Rows from block 7 of a small image classifier, named by matrix and row number. Rows with one number belong to one neuron. Each number is 128 + 32 x the weight over its row's rms, rounded and kept within 0 to 255. All counts start at 0. Numbers have three digits each.
After each neuron's rows are labels from the 100 images, of 14976, where the neuron reaches its highest value: "strongest on" is what is common among them. Only what is clearly more common there than usual is listed. The data: rendered scenes of toy objects such as cars, trees, mugs and chairs.
# fc1: MLP up (model.blocks.7.mlp.fc1.weight, 1536x256), inputs 208-255
# fc2: MLP down (model.blocks.7.mlp.fc2.weight, 256x1536, transposed), outputs 208-255

fc1.703:144125130160167125131141162096145159106160088110142131126206121159191147119125166154115125118112131164083125156135117126148076127112150163087120
fc2.703:107162139193136155124168166131137168148129137111111112172130087117194107115095104190094126126134164108090164119131170068119164146068137168173140
strongest on: white object

fc1.207:125115134127134188075100144151106133145129113119130075137130151162127145154135120114131150102165084104145120145086074154096183132086183169101145
fc2.207:126147113121132083178103115124049170076096077131149139171135138113159126131134134202127150126112138116127140178109162144152090153088139149119148
strongest on: green object; its colour: green

fc1.34:114117148127106169074214159164159137109128116110068069122195160097133159174182141100090173145163120157147097100120149100138138097215116126101141
fc2.34:106143120191130087105117091156159124115144168095102146175170124140123111128136116150102106093096116138138139086146122154120121154063120115192134
strongest on: hammer

fc1.75:103134110140134094134170117173114143148137111089121107095183186120188198155152086246146119132164092113111107109128152115119103095167104104179118
fc2.75:090140127174130104165146145154153135107106189147156099122158089139128030177139136021135170138111176154122146136134129179143131149124106172112135
strongest on: black object

fc1.315:097111077195126088127120075160169133145143182083110074128140148100097102133142131118097081157103151115147131163149131153156126182172089110140080
fc2.315:147120133051135164120114141127120140079113069147069161179132167127150153122120110169121099151137177119137107145106163107107124135103158121125108
strongest on: purple object; its colour: purple

fc1.756:116106090129148143111163156141101119147144174135103124151069174101087109144125110089179152066115179140115159100134143110133144137167131165071124
fc2.756:048113127121112106131187039109148137136119091128160124168104118148161104147117121149144114164117100123159104093112062090148100137110128124143142
strongest on: teal object; its colour: teal

fc1.272:161127085119164084175151154126092180135169152106131114163177142122165148123129167168124138138127139121054165159136110119150071145072065121094204
fc2.272:128167156149134157120140170123170121098113123102037138154106145131193172083101112148065122153142149126083117176137151065120174123110125144153111
strongest on: ladder

fc1.512:106107146163102110098111144111127158084151106099082085170162199141136110125165167134109106111119093129139138138128109131095179075107114143141080
fc2.512:136132122121112127145133123161162162124111064117143134105061136135098187100156123217137113087123102139099153151132117136143012109097089098122118
strongest on: white object

fc1.168:156189119092126140181142178172185191157125118105087114127105148129101124167099057118140157085137171141094105189159151144129023105115116163099203
fc2.168:066132142171121148150126081118106114094101098076171125121171118120133120082094199152097135158131100132060137144099123106147174120109095134140120
strongest on: ladder

fc1.313:166173113063146149166125144126194143152130064110103150173156145108128154157082136131147136130130139115118111154173145130105058129072141143139137
fc2.313:125130117144150131153162113118088113124118113123117127119170194129142151102140144165110126115133111140058134131098123138127099106088107096139112
strongest on: white object; its colour: white

fc1.365:191144089112124157151128166125160154192153103127144106155188169156107130154156135186136102107135051134120164182131125093126066131021142094111153
fc2.365:129126137120132130117118129188065151079109128142163117142160135135151154101135163234082117139129170111099084197141124125142128123131115102124104
strongest on: yellow object; its colour: yellow

fc1.729:173087156129143076113150163182148137118194126128076124096109135121100168158135064147167092123141155110155111193130142141103138131211177136136135
fc2.729:078150123114100113130145048111142166127110120136103113158086102125183129185125091088091141167144146144097134117132101129159104130141100155085146
strongest on: teal object; blue object; its colour: teal; its colour: blue

fc1.356:161170160120126125161107193150170167188111144136123124164154126080144125218070129116134129096139171142100099167117148134143058116074093147104152
fc2.356:132104109153114159151146125124105129108119114047118119093137155113175116091092191178102140170113133135054196139110150144120179121110119094119149
strongest on: ladder

fc1.666:132166100127148103152136131130140110096132115175120111099119139116171076152108185056105113155096175120187163198123095140131206135112156088168122
fc2.666:095105122012112126161142164078105110136125180120178119131084135131149215056112122209100107099103116154114100136140114111140099135171114143152113
strongest on: count: three

fc1.349:104118146112099129079195139150090148137095075119080135162112158114111160067128100044139112109141139122123165072122094113045144119138097181116159
fc2.349:136085108144127086125090100117231164128099103150161077166182115182140074154072145166063146129140095105126080133138166112140178161111118106139114
strongest on: teal object

fc1.193:120138131169149199136064167150121118117143142176112070160148125161170114194074138124143105090108090129134151159152135132123122097099153125070132
fc2.193:140142099144148094139150113149146132137088059173078141149138169108157158100103089189065129105088130115194086159105147125176146146117142114119132
strongest on: yellow object

fc1.449:225102112107110092080179147153166148119095124163101124107117151156105173153183054168145125161121131144162121185102124137103169134211184141123127
fc2.449:084106147105118096159124062127157133075140144106116145131127109122146120158134110073104163139121107138122106102144126093148142105143149134093143
strongest on: blue object

fc1.390:155193126126143098163133110183123128151077129138074122103100181099129121150123133100146141161133128167176106086164122169128141153136058104151128
fc2.390:062149148089129133117130132125104082163114088124179156106121055193120103084139140163138150102136122147097201152122126135116155121188159143102136
strongest on: ladder

fc1.39:087135170083171168174187150172142137126124158127151117124149159170125142123136140116078184108119149109100106163115190137196056141105163122091154
fc2.39:109152110083147147111088085106124174165107088118107149172066165112108119147129083120187100152156152155103086103145106114131090116118134146181114
strongest on: green object

fc1.514:140142149122173180095142174156176149172126145096107074191172138116166136170154157139107183104163093145124099148130100122176094130111121138120099
fc2.514:115131120194126104101146138137050139107106103121135157163124117105138141110133104193137104126106124164020169128124146137107074119091127131157127
strongest on: light from the right; orange object; yellow object

fc1.461:120196166102153183131130202127111102130147114194189085130165113126146149160071200104094144079139162117152133150127150187113168143153130163110143
fc2.461:116131150074152144154151056088146159148104055141044196152099207112133201169111136126110116116110163166210125179140122080147082125108138118145144
strongest on: teal object; white object; its colour: teal

fc1.434:120095143184151118125116134163161129173140154130147149173142085101168138190168130150158135095156080116146176175104118114157195165122137078134161
fc2.434:084145129089148147174124255159107116092116084136129119154138101129116146176130141123140119132130130124165139192129142134137092151056134106130120
strongest on: light from behind the scene

fc1.605:078109139180137125086111133130085153095188151060180137151169121138100161093158153105104097163097126087118088118152106176161125185098130103192061
fc2.605:058133119174119139092134124146158158117125131140104125165102102119145046108125108137151140090138139152116090192158163111122144138148111156124113
strongest on: black object; hammer

fc1.459:136137073134121193102099125114081126110134185161126108183102127131129125121145132097159075113122105101064122109169145153108137119125137169136160
fc2.459:076119133136135103154123135164174186141089040149128061106102110119147068173141138097043141122156165103155186091094142141117183158121108099108137
strongest on: red object

fc1.52:092116137106134152120151132135145209126104168096107062157123135180199124111119099103130127086132098124103077091163165110119067159126113188119128
fc2.52:077135125216094134153107098128105116120092144123137152141176082138135059100130111219123136115124160158012156140127154127139128133101095143136141
strongest on: ladder; boat

fc1.37:146119146112152118132152099059064128085158185091114116127159171118137154141153090008183116097133136137112099151103127155131120101103124215114176
fc2.37:067104137147121108066106052150184147180137106110111129131108100154106089107108147187073080153112142107204112083102114087097166117191128104147167
strongest on: ladder

fc1.764:125101129211144091106152120136174135078121139136152077101177143136124134133131112166128082200128159134115111145122135100161093160185184125117114
fc2.764:102137148019141127162109195166102105142111110143111168112142107122126145085139131154117106113133112150114165215110155088106147162117144159106136
strongest on: purple object; its colour: purple

fc1.136:131133112113151107075230122143138141118091127122090090155113179192126124105194068122101177147118127161100109116106107084092126095177094132135149
fc2.136:116137138215124105114084091135109071086120228109118146112124085126108119120130154180122119081132160172074167130100158107118105132125134132178142
strongest on: blue object

fc1.525:121125109078179184129134124157137136114141171168117157064135130139122113124112126124105142124138182100091072147135155138145076112170163148100061
fc2.525:110143135108116135138131080108108130088107098159119147115149152113108144116167122106110130140134090123091127174103131132143089099123135131113128
strongest on: green object

fc1.130:153066123182086072185166120137093097138106097096080146148120126149110079149122131164120106169159071134144117071128102153080112143193129123117114
fc2.130:108130151166112132152168083140117088086118193138067114125133077122144057161140110084100123082131144149108163196115122131120110124096110132138135
strongest on: light from behind the scene

fc1.94:167200136132135126161105153149185218181070139098099100199143121078092132176160122092129161116173174143135071168137133132153034103124143142139155
fc2.94:134111116155128132125168113142074107069141106083172134114197154103142114093108173177103120156124106163059195131113165168129118129094125117140156
strongest on: light from behind the camera

fc1.431:173124141123128133108175153106131149148060079150100143095120093189128171171137097160121146129111139164085096153089106132104077074170152133110195
fc2.431:142144135155119130169106091153157121049114122117110119089162157120137129153119161139093160175102131130095148121123103101133148156134104140119123
strongest on: light from the left

fc1.433:117167133145138119096098142142138091092138139160119141156135053105120146107136141151186072118123117113106126059098168127120113101095126150120139
fc2.433:137148113189122146112164113163152186110144167108091096116101214127086116115107145110033139105090154133148098165125136133122183118204114119155115
strongest on: pink object; purple object

fc1.472:198152093127144145156101152165157145157143155097137119129186121117151173156030169200118109109111132119109146139151100148167068119040067080152193
fc2.472:083110108100128130130118171101119115106130155135088113146118173121175139106076138184087093099123102116094123176119127104136179128141152093124102
strongest on: orange object; yellow object; its colour: orange

fc1.227:138144138184162108119153087194092137112111071099113118131093212134109220147158114135119100137152153122091078071120146134099054167198143121148133
fc2.227:104138116133148107119114158121155104102123220118169069172205132165112079114106090116108134145100088144134138167139095164166146146075067126152111
strongest on: black object; hammer

fc1.435:107121098182169146090161196166069133130142162120072117166154133119134175122091111104163184063136163133129108082135115125100193131146110183110134
fc2.435:066128140049117141140171033155177153114128118128160169135116185126141113156101110143090113156112131095118135125137124107161111125107127139156140
strongest on: teal object; its colour: teal

fc1.273:143210140155098102121135077151063084156113126141107154073095184081099109134098126231132142141131151129174141119135139177099112120147094168139139
fc2.273:142107141119129138118137158102201052142121168127151153109108058162098137111130162086173168060138123131067056144116118112115113132216140122103109
strongest on: count: three

fc1.464:132160111166146151133149168136156168177102075063079134164151120149130105140128162146110125124120101185152119134125137109103062110102151101116123
fc2.464:116119115159116134141169184138102095050116171118155173157182091125129091098106106227052125129127146129052129119159119175134174151095112144140127
strongest on: orange object

fc1.508:110122095210131086136174125111149121099163146112103112171123146123116107117164064191193114124072126151136110102115113083140148148179142136115100
fc2.508:093119155133115118167129070119065121151113135103110141126117196151167161107167127098069145143105142116167101189123137190145118116088124154121132
strongest on: purple object

fc1.59:128144137122141140164161128120129175132125183086113143166158172139184135118161116118113152122140168105064077146145096133129074176134103204141125
fc2.59:082133139160095153133142111165163163097114087134141138152144120140100102102095091129098134142138112158086166072148159142138115130117144135144123
strongest on: pink object

fc1.223:149155127232135091137120077128159120058151162157122064094119169107115120102158123169183116145057158124112119119136146138168110125192159182106114
fc2.223:077138124024115104091097148161108165163144055131069171149138100150119138096153089124057097178135172122202115202100130083116116162103129138097158
strongest on: purple object

fc1.2:117085100141119104119133157126078188123133132059137143153184154160141129090113176130122095162098133131128125162181119096122085162075111119123144
fc2.2:084135135176119147135155168113131104117128124095109103175161053121144056122110112236061113089098136114041096126167139101098210118127118134103124
strongest on: green object; its colour: green

fc1.247:175133147167174112171124130110137153106122139124112137096133099169122121186144165111118146170104153171167033127158178131108107139117148151151144
fc2.247:093159105103129103138101036100108092128147220126163115120101114127074089130137115145156121136126148121135124071116071110136137130126136112105141
strongest on: count: one

fc1.432:139131123097165115156168120121129173142094108146051082138094154160161107154148108124144151113119123126148079147166134108125077073148142142084176
fc2.432:125109140206106116136118099156096087074102194126170137116170051100117094058122146219067117127106165163046148192107111102121186137109110108136120
strongest on: green object

fc1.186:182159141105091103142157148142162119129112078157097130080176073115177204135096106155104137148090159094098084156126127147116075121186181131139186
fc2.186:125133162120128131173071110140146130084115182118117155108159192133126128100113161131090141133153105135118186129090131081129117133130129121118134
strongest on: blue object

fc1.585:115124099077149134156114108119129166123193125130104173134116159119149147106123174127121143170142162103093090141145116118120065136141086126108115
fc2.585:094146095132121128130143090113154108118125069156115171104150164139116123103141083131113150128135100111121158146133126172150102102119148123153137
strongest on: blue object

fc1.731:124143127119156146154126126156161190157098154142101107191097171137153121130101079076118131066183161129114074114168155152131015140047152167090153
fc2.731:113115118152135138117120061101092130143111093096182154118130145110135134104136147171123150210118133182069162104115150146156142111093122157136136
strongest on: light from behind the camera

fc1.474:121100127091134150122201116152155194164080188172147075104107130186125123148144135112104147111098162153080078148145173111125050111115107185109116
fc2.474:102128133078130138116117102121100132122116108146115121135113155124088071100151118142121137124138100125046089128121142105118120117134139105146144
strongest on: green object; its colour: green

fc1.291:158162175175154138130106122124129053116114100161085182124171134119136194147043155095121125135148133101117096145136104159149061107151174145152143
fc2.291:188114095149122116161148185139153137138143163159104116129169172122096128120125134160083124129144129125191164161152174145150146114107110099096130
strongest on: white object; its colour: white

fc1.170:140123122169180144135142125102098110145151196112174099169249139136179171108124153150062100132134166130068149152140100170189120147074135130106116
fc2.170:132152118161144149115145184139131115115147081127033134152062144118190127130113108141143116129106116132110143138124129062096180135132142149153120
strongest on: white object; its colour: white

fc1.470:148145116156162138095079158144157139160074117052113070117113161151155105135101121153113132124140122198148153126131135162119100118100132104125073
fc2.470:127133153149113149143149139083039095136131171106139137164198087148086164091101149078179118136120148141148124163127127148149073100174113150107109
strongest on: red object; its colour: red

fc1.1:163160125113139186101118114142152096158130126112117145090195090108117140153135111107084147187109163122129043039134172078065029171100130153130147
fc2.1:105125125222149124154155088150102090132092219138149135087137084145139126139137151122146123086140165152072146108131057171138227124159117119140127
strongest on: count: one

fc1.250:113205125167136134074147093129109109112104168107113158129129212116114177103110120141168098137118137091101147041141129149094150133077125147153130
fc2.250:103095131128132121134123158124159140154113119118144121148163089140136083118087151157124123098164109101104088176123104101117163119142106182154089
strongest on: count: three

fc1.538:109090113195113211114089205119122119122156182181143059120168129146171099176125173147152113067116100136087147127158097185105188098107135163118072
fc2.538:138136120068122139159140102168048167085100000125105171130097111121103119123131101171162127112133110123170170136147107038095058113147126114168156
strongest on: white object; yellow object; its colour: white

fc1.277:169136166087099108130154119135151122186100119171122134087072072159118127174108122098096122165069136125198111137054135102109060168155088144154100
fc2.277:122148141129139177129072134127139173128105095073066110149100229105129127131106111140190123136177081119127115119130142125131115135168169088162171
strongest on: green object

fc1.361:112161128122127133170169163171165161113087166135091144152122142102158120142123071076124142097114180148099074134150127144131062140106115184124076
fc2.361:101114148155118163125096080116109149133122103097164110120120091190125122098133159180109148165154100135054133105115169096128123137119150135134155
strongest on: boat

fc1.269:185158169082109154116133129164148100147147153144120121090209133120110130123117083098093118118146138137142064009145142137086089116137152127077186
fc2.269:064135120242136120131154036157112088120127196124113117105181098132159108111151155127107126093130195158096159173135054179130205142122117159116136
strongest on: count: one

fc1.221:106101080180148078125059125160130121137134120149080099156068127127142155139168095195152161145178141099171193151106156128152222166149124150141111
fc2.221:069161115065124142185107219122142136123114092123173155146154136128162160168139110124110117146121127120229123169119138107082096164112117146110150
strongest on: its colour: white

fc1.328:161121109141157128163066188145197136106069107106125125112168192167174102104119105161126132138111136189148132184155137068114036127082171125118141
fc2.328:096121115128130137116194099117079152153133152152163086126124136132179159146145123231080125108121141119097100138118123137133150120095135155154098
strongest on: orange object; yellow object; its colour: orange

fc1.178:144125075091148076175144191137122154171147115136133115144163138168195152112136146165092150138107132157127193116165122104074052117091110096126171
fc2.178:105153153136136146137129109120157142101116101121128123176107122141148132114128141167111131146121111138083051190126170071140178136094114138150094
strongest on: candle

fc1.177:134155114156128074088136099151118112096109118143051081168117115108149090103150145139168099130072090148162160135129107164170129159125083104156119
fc2.177:086115147125118123126100102124161159169093076143142152088115113129165203092164165130093118112095131100124152142149085104128117117049120129048150
strongest on: pink object; purple object

fc1.214:134146114156131144114134166125200166144147126092104082159173202118165135145141119182119136077155104117145126158145113103132107126036127122156151
fc2.214:137127136118124126119131155155114148095120167137171112149114114141156172065158136255104103123126143128086118161109132093134087125106105102115127
strongest on: orange object; its colour: orange

fc1.694:142127095099132145162105106094153112116102082172105152157113134118120139111144174211137106079168214097130148103114150134155136031110188130147139
fc2.694:119136164188126119143135146117140141135113148121142114108163123136178139081170145038119161113050072145127142144128159126146189110124122093126107
strongest on: white object; its colour: white

fc1.485:113161109134154130189142168152145185156107135154101101149111181149154095142132079101143151103160161124118087166154137149109003106111131146061165
fc2.485:088102143154108125153119095109085112119123093081193129142198105132118077058118185194103136153104141146041161173126121150121140139098134137136126
strongest on: ladder

fc1.174:147114102175139132126138188128140137136116087062092174130130162184089124098133145159113125151076110166139132124152117110091084122098171082119158
fc2.174:117136109180104142135172166124120128056142150136177114147153085123121051152117116178041140108128112114079120125123136107108174144146133126129134
strongest on: bottle

fc1.716:179090091032170122189160135119147178168109110177069125159117138156131095157123137146146169129126168119143093163152148107126051085115133126106183
fc2.716:108086117111099137131152097091106109076142099099188116147171120107113150077137181165088119119129120122063142156142127125119137155071142124116103
strongest on: light from behind the camera

fc1.691:160143161131135052097143137150104102091157133099097134142079159106111167091153056141169120159117137149122099082138132109132135149134135142140160
fc2.691:025104101199108103152077039080193196117139093101147159106119136136138143160152149084094152128184094120129132143123170184121155146129132169091139
strongest on: brown object; ice cream

fc1.620:152149119170168069148118071142136090145130117151119187046132174132139172100107133166109122165126159142152137081114146142131183122177123139139153
fc2.620:068113125062142148123150138098149168143111069117157130141116147155155162082161135123166117129135067125060070196156095134104113155123111142109110
strongest on: black object

fc1.497:140137103131133068159117127107171122112167103149099090106160143138099137126135142144138108233119149117136116201157172107155096140205140110172135
fc2.497:087132139068140139164136141133111120089130075109164163115139132112166184089148104189144126100153111163138111184107173138120103163085148143116143
strongest on: purple object; light from behind the camera; its colour: purple

fc1.270:093118119170100135128064194121139159093101127125140094119164191144187097115128170122108109132088110154107156153137131133121094111073128085103126
fc2.270:163132129103135129111167129158077142138135095106093109112103115124156179101138120213074139082102144119135090165161170039110087107134110137136129
strongest on: yellow object; its colour: yellow

fc1.202:127130138146134149131188127181146208057133184111128126192105167099118144100162091114114115137113186090055086119185104140102100166125126181130084
fc2.202:104156120155132116143095138141127125131114148135117143099139097147148092116129148166134150092170130137063148139122193107114086118157142120122149
strongest on: purple object

fc1.631:153138094104141092134155183175081180147118133102091138170129201153129116109148124132104124130129112150116161157160102116073072133065094112092225
fc2.631:111162128155131138127126186142144063083109164119117112114117067096133116100126142198068132122135147127075069184140152078144156104150115133143139
strongest on: candle

fc1.637:151104173152182165161076204154124121044165148132129110139126203144126099107094113069105066047156145145135159151183148128130123168123157130091140
fc2.637:168125086113130134103160083102150159180134113123074144136095072107179177158109115110123128159092106123159096089151126118126133084110092167157154
strongest on: blue object

fc1.171:128130133195126141103101176167091128060190148071127189182188205116112139094093143145142093137133137120144099133160110136136105170064115129134144
fc2.171:097157101132136123112169171121097121126126162164123090148112093107189019113143119153088162103123117147102094149149154095097181130157133123104113
strongest on: black object; hammer

fc1.110:139079159074086084142196136096127146104121117153112097161133176122111127119160127115144114106141126062110098128109123052086114088205106132126149
fc2.110:152151102181098116126115053143160087118124161149137133129106099129093086133122131206099121087126134117070124180137134137097121126114104107159122
strongest on: light from behind the camera; red object

fc1.293:144125084162141108093080176142093159152107143086108184150173164160137157086106133127100109147130151157137122154165103138111065144060120111117147
fc2.293:089157137153123159159177180132135141084135123117120098159142075127164070104109129234063160099134092117045105132145182097115208124117119137103113
strongest on: hammer

fc1.253:153197133118184087080182112097159118116093123136100088124183121126134193089112133203090098159167119095089116101133213110114074127135131156119139
fc2.253:100157118127140132144125124179146153149118155149159119077119205134118104135142154113115125142114179106104134156129124140121180147179142095155126
strongest on: red object; its colour: red

fc1.615:150141076073188117174104136131164151203129117135067136141102153173137112119112140148143173128152155142118113176132135151111011104082168126099181
fc2.615:094118109093118131145135119111086128058127102121191132144149174103123146077149110162083141166131131132022108113158135177133142121056124128146113
strongest on: light from behind the camera; yellow object